From a checkpoint of a small model that predicts nearness at each pixel: 7400 steps, batches of 256.
Rows from block 4 of a small model that predicts nearness at each pixel, named by matrix and row number. Rows with one number belong to one neuron. Each number is 200 + 40 x the weight over its row's rms, rounded and kept within 0 to 999. All counts start at 0.
Before each neuron's rows are labels from the 100 images, of 14848, where the neuron reaches its largest size: "patch colour" is the nearest of a few named colours to the mean colour under the peak. Only what is clearly more common there than usual is listed. The data: rendered scenes of toy objects such as cars, trees, mugs and chairs. In brackets: how many of the 100.
# gate: MLP gate (model.blocks.4.mlp.gate.weight, 192x64), inputs 0-63
# fc1: MLP up (model.blocks.4.mlp.fc1.weight, 192x64), inputs 0-63
# fc2: MLP down (model.blocks.4.mlp.fc2.weight, 64x192, transposed), outputs 0-63

patch colour: grey (100)
gate.139,202,192,214,195,201,150,117,167,175,184,242,211,197,162,259,205,185,194,229,202,215,200,180,149,211,280,22,204,217,201,181,213,154,197,255,157,200,211,201,148,214,187,189,254,168,175,210,185,295,201,232,249,201,211,198,207,305,223,177,198,202,204,206,176
fc1.139,205,218,194,198,233,176,229,198,200,206,197,186,201,128,194,205,199,200,213,195,200,268,193,206,208,266,197,211,186,199,223,142,203,188,133,219,137,224,132,199,187,199,56,200,253,202,72,195,202,190,199,257,220,224,315,200,199,201,200,184,272,195,144,196
fc2.139,214,227,236,143,200,205,258,204,266,188,197,116,167,233,209,178,217,200,141,278,203,191,218,166,202,149,221,176,208,203,240,199,85,211,200,107,211,200,228,317,194,200,172,215,211,144,255,219,201,196,199,219,157,192,152,170,194,156,201,189,102,196,227,221

patch colour: black (47)
gate.132,125,274,337,210,120,199,199,211,171,210,198,196,194,220,150,276,198,197,198,201,181,170,191,207,214,189,301,201,131,197,249,208,200,183,194,201,225,204,198,226,239,177,275,177,190,298,204,99,201,192,165,197,204,203,223,204,157,164,199,173,239,201,199,218
fc1.132,198,243,200,239,199,303,213,206,181,200,209,199,201,238,230,199,200,194,244,163,179,205,220,123,217,204,232,194,89,207,202,195,112,204,213,143,240,173,191,169,261,201,210,202,246,263,257,203,248,159,203,148,176,154,81,203,195,251,224,199,199,163,198,124
fc2.132,221,187,201,136,228,208,200,202,195,199,185,212,190,334,186,192,219,200,235,194,204,125,238,200,198,99,221,96,235,223,235,217,97,206,141,199,204,198,188,142,199,210,188,215,198,200,198,170,191,205,223,190,202,188,163,142,200,200,254,227,204,316,145,210

patch colour: grey (100)
gate.47,191,182,265,190,210,182,200,230,203,182,255,200,200,155,286,184,200,160,215,241,221,201,190,162,232,180,105,200,183,200,130,129,108,184,287,206,206,200,225,201,219,204,198,199,137,198,161,237,209,160,253,225,156,186,224,238,130,220,263,190,200,313,217,166
fc1.47,200,196,198,205,203,231,192,254,182,243,177,327,163,305,200,313,217,131,220,188,202,114,201,200,196,96,170,185,189,202,219,231,202,196,191,185,203,146,224,174,184,207,250,231,197,171,166,196,262,204,200,99,199,219,179,199,202,205,211,231,200,233,201,217
fc2.47,183,193,179,193,295,193,161,294,196,202,199,230,214,245,194,199,200,189,226,202,166,163,106,216,187,199,188,203,212,200,181,64,316,204,199,227,208,168,200,200,206,210,171,201,195,219,200,257,248,200,133,158,200,200,192,175,324,167,217,207,201,206,238,200

patch colour: white (51)
gate.183,200,180,276,190,229,283,200,255,185,200,199,200,200,237,106,216,156,157,198,178,199,189,186,194,165,157,247,235,197,182,202,290,178,201,200,167,201,204,200,181,223,313,213,201,202,200,240,163,209,178,341,184,200,195,202,202,201,319,194,207,200,158,199,201
fc1.183,180,237,234,201,167,201,200,179,192,287,240,179,200,146,198,220,205,202,199,179,173,194,255,125,200,200,241,134,163,201,241,203,190,207,60,250,217,201,199,194,328,171,223,124,200,187,263,200,204,261,201,205,195,270,188,200,200,179,236,132,209,200,204,219
fc2.183,209,200,256,169,243,298,201,199,200,202,196,192,200,200,176,163,199,168,183,199,288,204,275,201,233,98,200,131,176,169,202,200,93,201,200,206,154,207,283,185,196,200,220,211,216,197,187,181,186,170,242,200,102,201,187,199,200,307,218,205,250,183,143,199

patch colour: white (63)
gate.93,295,242,99,186,195,186,272,66,208,223,198,200,249,201,200,174,200,218,268,199,100,218,238,223,203,200,200,171,237,200,204,200,206,222,129,199,199,177,137,202,196,201,213,151,186,250,144,197,248,214,122,161,190,203,193,200,127,205,205,183,208,205,206,202
fc1.93,200,200,200,201,97,224,200,200,200,242,200,231,143,291,205,201,193,152,220,255,105,160,200,200,266,154,215,289,189,194,161,282,200,200,181,186,195,200,257,189,200,201,202,199,196,204,197,160,203,258,124,192,236,198,261,200,212,240,199,310,187,201,262,202
fc2.93,235,229,210,227,166,239,199,147,252,201,233,198,146,293,260,212,199,193,191,158,209,210,200,304,229,252,256,71,193,201,210,246,229,253,175,161,142,228,166,200,196,98,246,195,201,173,253,200,163,189,188,198,200,199,205,200,200,199,166,180,140,165,192,233

patch colour: grey (98)
gate.28,201,256,200,201,199,205,253,195,200,200,203,217,178,144,200,114,201,209,66,200,202,265,216,247,176,208,200,208,202,201,179,171,215,201,227,199,186,200,191,201,200,165,170,200,201,248,199,234,198,200,200,200,167,204,200,129,182,208,267,196,189,3,238,203
fc1.28,196,92,200,185,179,171,206,213,200,200,202,286,201,292,206,200,196,97,232,158,232,270,200,224,177,89,200,200,198,202,151,248,157,198,217,146,207,200,267,177,185,217,195,222,166,202,201,200,200,227,239,200,200,158,234,200,260,272,118,246,193,215,200,179
fc2.28,200,288,246,178,230,269,181,195,191,198,206,160,200,148,110,121,199,240,134,200,200,226,243,199,250,279,209,201,199,189,206,152,201,245,221,199,190,200,101,199,223,178,286,234,202,203,201,211,172,139,153,227,135,243,241,179,219,175,171,201,200,170,117,201

patch colour: white (59)
gate.126,146,247,214,348,179,124,153,200,201,213,192,206,196,209,227,217,182,241,187,219,178,178,184,178,193,201,178,201,186,193,196,201,193,162,281,191,222,200,292,190,181,165,313,200,138,265,292,169,179,216,201,201,190,205,235,228,222,155,228,159,209,202,256,200
fc1.126,208,96,200,189,203,204,184,195,176,200,223,226,190,189,255,152,200,168,287,199,209,74,230,204,347,196,205,224,187,201,188,208,239,193,215,239,173,200,189,203,197,213,155,194,192,210,124,201,160,215,122,212,250,267,208,238,174,139,177,201,173,230,197,200
fc2.126,191,221,200,61,212,185,134,153,196,206,213,189,201,188,202,196,176,164,191,187,200,208,241,253,225,204,191,245,218,154,141,187,255,190,242,211,255,160,95,194,187,200,287,199,222,189,203,201,223,158,162,192,136,184,203,173,198,184,241,230,253,223,89,254

patch colour: white (46)
gate.24,191,164,146,207,257,172,195,213,203,206,193,196,201,264,218,200,206,202,212,202,160,199,142,274,239,208,328,197,195,197,271,230,200,237,140,202,212,237,199,214,152,200,199,194,203,286,199,189,267,203,130,87,192,183,162,161,92,181,198,213,217,196,209,201
fc1.24,165,204,229,166,199,253,236,200,216,145,194,124,298,149,241,262,214,218,131,200,198,240,142,127,270,271,204,211,122,199,229,182,194,204,142,202,236,257,193,207,242,168,163,186,287,180,196,197,210,199,191,204,201,201,205,124,200,211,172,184,183,182,157,272
fc2.24,205,191,204,200,265,196,200,207,190,196,177,251,272,201,202,199,207,227,204,204,215,140,192,203,100,199,129,193,200,173,190,189,194,212,199,199,170,204,144,197,213,183,169,203,176,353,145,200,304,212,145,166,240,215,182,121,254,206,246,200,253,268,190,201

patch colour: white (64)
gate.118,200,68,200,199,164,200,203,297,200,200,200,200,200,210,183,213,200,169,231,275,200,143,145,200,194,200,200,201,199,200,200,210,253,201,200,200,200,200,196,200,185,358,197,200,200,200,203,168,228,200,200,200,200,108,200,200,225,286,85,200,199,200,200,200
fc1.118,202,200,211,135,190,199,200,232,200,203,155,200,207,200,200,200,70,196,233,198,200,304,129,140,211,219,200,202,209,86,208,200,162,239,178,194,242,231,147,313,272,204,179,200,210,149,194,199,160,200,200,200,223,238,219,228,212,202,117,200,169,226,200,200
fc2.118,200,141,181,221,154,200,201,271,219,195,161,141,200,280,200,258,204,179,239,264,200,123,200,137,200,163,192,175,261,202,193,334,173,201,85,188,228,200,198,200,201,238,200,140,150,166,193,136,242,203,218,200,268,200,207,181,202,199,228,201,199,214,189,203

patch colour: grey (100)
gate.75,188,196,185,204,200,94,184,200,201,205,180,202,219,236,262,201,196,234,224,205,174,217,147,241,201,228,211,184,187,186,284,202,94,231,124,207,172,158,182,199,164,188,87,200,194,201,208,218,295,165,187,200,202,163,226,265,245,202,263,199,170,297,212,196
fc1.75,211,202,228,294,170,195,241,239,184,229,205,200,171,229,218,214,203,138,181,227,181,205,196,180,193,194,243,139,199,172,278,210,127,241,121,203,199,153,260,203,238,198,202,201,199,200,278,200,207,150,145,261,93,188,136,240,203,204,315,201,202,203,198,206
fc2.75,142,167,201,224,219,233,149,251,198,197,180,211,212,196,205,281,124,174,208,189,166,199,197,111,134,246,321,304,188,209,205,211,257,234,200,203,228,203,211,148,165,184,194,202,182,212,198,203,202,184,143,199,241,194,262,227,173,137,222,122,243,200,234,164

patch colour: grey (97)
gate.148,203,202,261,146,207,214,195,212,200,202,183,207,200,195,202,236,200,172,151,214,195,199,199,223,213,235,137,185,210,199,200,218,303,189,126,251,202,241,157,146,216,191,96,200,298,56,172,199,243,201,199,239,246,210,192,135,257,227,181,201,204,215,156,199
fc1.148,200,170,224,144,202,205,154,213,198,205,230,251,201,200,314,206,197,195,190,200,228,204,208,175,177,199,184,169,198,198,145,204,135,222,220,169,216,228,126,123,224,163,135,252,212,146,126,192,361,204,210,241,201,200,239,191,214,230,199,149,201,199,203,139
fc2.148,205,213,190,200,196,197,199,177,199,134,236,200,129,287,124,200,201,281,212,256,201,204,199,207,199,188,227,128,193,233,236,201,201,205,174,215,213,200,77,222,199,142,200,209,106,215,200,199,230,199,192,188,159,205,146,188,201,163,210,188,51,196,211,201

patch colour: grey (100)
gate.138,183,202,237,191,215,219,201,200,163,192,128,206,232,197,149,203,114,178,209,195,220,211,178,197,198,198,238,247,211,200,232,201,129,205,279,84,193,180,182,218,181,200,188,261,199,213,204,187,177,195,175,200,165,200,282,224,354,138,158,267,199,188,245,185
fc1.138,199,299,200,169,202,204,207,177,200,204,204,201,203,201,193,200,200,301,195,199,199,200,264,199,88,201,200,200,193,200,200,196,220,201,199,212,217,155,297,175,200,197,158,196,201,138,202,212,202,204,206,202,73,202,222,138,223,100,200,196,81,201,200,216
fc2.138,197,203,191,110,200,252,235,199,134,200,115,315,178,271,162,200,211,213,199,194,210,234,235,216,198,150,197,191,211,204,322,133,238,194,172,275,167,200,213,100,191,200,171,203,222,200,215,208,198,204,199,177,198,253,122,205,198,200,161,224,200,174,186,210

patch colour: grey (97)
gate.56,202,200,200,230,254,111,189,242,201,200,193,157,202,332,199,205,169,169,314,202,202,197,101,228,201,236,199,201,234,234,222,215,200,214,201,189,155,185,134,186,195,211,187,200,196,129,197,200,207,188,231,203,142,173,212,285,272,198,205,203,108,197,224,187
fc1.56,200,195,271,140,202,242,196,167,135,200,253,266,201,116,200,197,200,140,183,204,181,200,299,203,281,199,200,201,202,200,135,189,199,165,310,185,200,236,193,209,224,204,253,255,174,268,177,219,149,289,200,182,198,200,172,200,163,275,174,202,203,200,214,178
fc2.56,181,211,156,200,170,189,203,183,230,228,207,132,216,131,249,199,174,152,252,164,169,214,199,134,185,270,139,190,213,105,178,220,167,203,261,87,272,200,134,283,272,198,200,179,236,192,200,176,199,250,230,205,280,209,197,209,202,200,162,199,183,193,210,196

patch colour: grey (98)
gate.190,207,197,176,299,200,182,86,265,177,205,181,205,188,229,213,195,241,167,252,237,250,190,150,214,166,248,202,202,117,195,245,196,245,218,176,201,205,207,177,204,182,227,207,190,155,135,258,211,221,112,208,210,194,313,204,209,195,151,174,173,124,176,155,203
fc1.190,200,203,199,150,198,156,162,202,247,210,193,287,195,179,217,168,208,200,194,211,187,325,178,191,198,197,171,199,192,194,176,200,167,193,268,217,259,166,91,293,206,198,196,205,183,305,201,126,202,159,200,193,200,190,201,231,318,198,218,203,202,191,239,212
fc2.190,201,197,193,205,257,192,205,168,195,211,277,172,201,353,151,174,198,212,339,182,204,134,199,207,167,193,148,214,214,194,170,215,217,168,208,159,211,166,195,137,216,195,259,197,189,199,197,217,210,220,157,197,319,200,200,199,194,181,195,237,202,263,193,205

patch colour: grey (100)
gate.43,198,188,188,281,256,189,206,294,216,200,208,236,192,290,180,246,264,251,189,221,195,112,51,209,171,169,188,218,203,260,223,188,222,189,197,202,248,190,226,190,159,205,235,201,200,200,183,218,209,198,193,122,196,191,120,207,168,143,245,211,185,198,222,199
fc1.43,179,206,232,195,228,206,213,197,200,168,194,217,279,200,136,202,198,205,209,204,200,263,192,193,163,194,183,198,154,200,132,160,187,181,114,184,177,258,159,239,265,200,131,185,199,286,167,119,287,143,247,204,195,201,308,179,175,252,167,196,213,242,204,146
fc2.43,254,244,192,242,272,215,199,203,200,284,199,280,200,201,204,198,192,191,268,189,198,193,198,222,116,200,200,200,201,152,200,139,310,209,157,258,201,199,154,181,190,200,190,192,197,299,199,198,226,202,87,87,198,209,201,157,213,206,192,205,202,207,200,201

patch colour: grey (100)
gate.101,170,203,196,165,243,181,71,185,179,220,203,203,199,202,252,190,209,203,190,266,209,180,258,201,199,204,129,200,171,198,157,204,152,199,263,148,258,208,224,114,200,198,180,200,145,175,120,231,294,180,191,214,178,203,191,199,247,199,235,216,194,326,205,201
fc1.101,185,187,203,191,154,188,157,130,201,225,212,213,199,200,290,224,210,199,158,202,208,133,205,195,169,179,166,188,198,183,246,255,208,205,233,184,212,190,186,133,304,183,121,214,155,178,186,195,201,197,209,234,198,219,168,197,263,196,190,229,190,379,245,221
fc2.101,212,173,202,229,158,258,170,194,146,149,191,332,198,198,129,189,250,197,205,206,284,116,205,219,238,191,179,186,250,245,202,201,238,199,145,234,200,194,240,166,112,206,203,184,274,205,170,223,197,187,167,194,230,198,200,119,164,198,187,265,212,226,136,202

patch colour: white (34)
gate.133,194,228,200,185,259,201,206,266,223,191,149,289,202,242,200,216,200,204,197,188,133,176,168,210,168,146,254,203,199,309,304,199,179,203,162,201,206,147,203,218,200,201,198,200,148,193,179,200,222,220,175,93,183,194,135,202,211,86,220,199,174,188,229,260
fc1.133,208,197,192,226,167,166,196,188,199,205,219,133,155,309,231,146,179,200,200,200,202,186,93,253,209,200,256,204,287,202,193,298,249,258,226,176,207,195,199,186,100,225,268,197,200,202,301,159,176,200,188,225,173,198,197,202,209,199,190,204,214,200,165,254
fc2.133,196,189,234,118,197,244,200,174,213,129,197,152,198,198,199,192,202,200,168,208,200,199,249,180,327,163,218,200,176,246,218,203,187,130,200,228,119,266,272,218,194,193,201,212,206,181,195,198,183,200,226,235,197,136,165,341,124,195,228,164,200,235,195,201

patch colour: white (72)
gate.179,201,201,201,120,198,152,216,235,198,214,189,194,224,175,295,174,187,194,265,258,171,221,148,198,113,336,209,209,214,192,200,219,139,174,199,220,238,200,69,229,201,199,204,187,208,213,209,213,200,201,195,158,197,203,147,226,230,215,206,125,204,128,198,196
fc1.179,202,192,188,210,128,201,244,161,197,208,196,176,201,200,178,227,202,268,200,225,193,190,205,207,208,184,211,150,270,191,351,174,219,173,212,247,176,198,235,268,181,197,318,289,198,212,212,201,203,255,193,205,201,152,186,258,180,115,199,183,257,156,188,208
fc2.179,166,199,196,249,263,178,204,256,187,200,202,252,206,186,189,193,181,160,282,205,194,136,191,198,138,278,239,194,52,255,185,200,175,204,200,291,206,180,270,185,199,206,157,206,203,213,268,202,203,268,172,163,214,230,181,183,180,191,240,202,247,250,206,159

patch colour: grey (97)
gate.90,178,210,200,201,196,156,230,186,200,203,205,144,193,161,198,186,165,201,211,166,176,258,148,171,200,293,200,183,243,212,208,206,225,145,186,231,158,233,50,267,214,159,199,203,226,192,213,175,250,177,258,285,204,194,312,227,176,185,210,160,173,194,265,194
fc1.90,192,276,183,242,200,275,212,188,161,209,53,200,195,199,235,249,199,207,189,195,197,201,228,200,197,213,155,162,196,194,199,197,265,161,235,287,195,219,198,224,162,141,196,218,232,226,158,275,162,233,189,191,219,190,183,188,200,200,284,113,195,106,201,209
fc2.90,189,197,265,207,232,206,206,200,200,166,195,258,201,212,205,175,191,177,209,243,136,132,188,214,182,82,218,177,205,320,122,199,262,208,196,207,198,181,192,75,213,202,200,198,190,245,137,220,202,197,197,196,201,207,203,128,203,195,265,272,209,147,213,200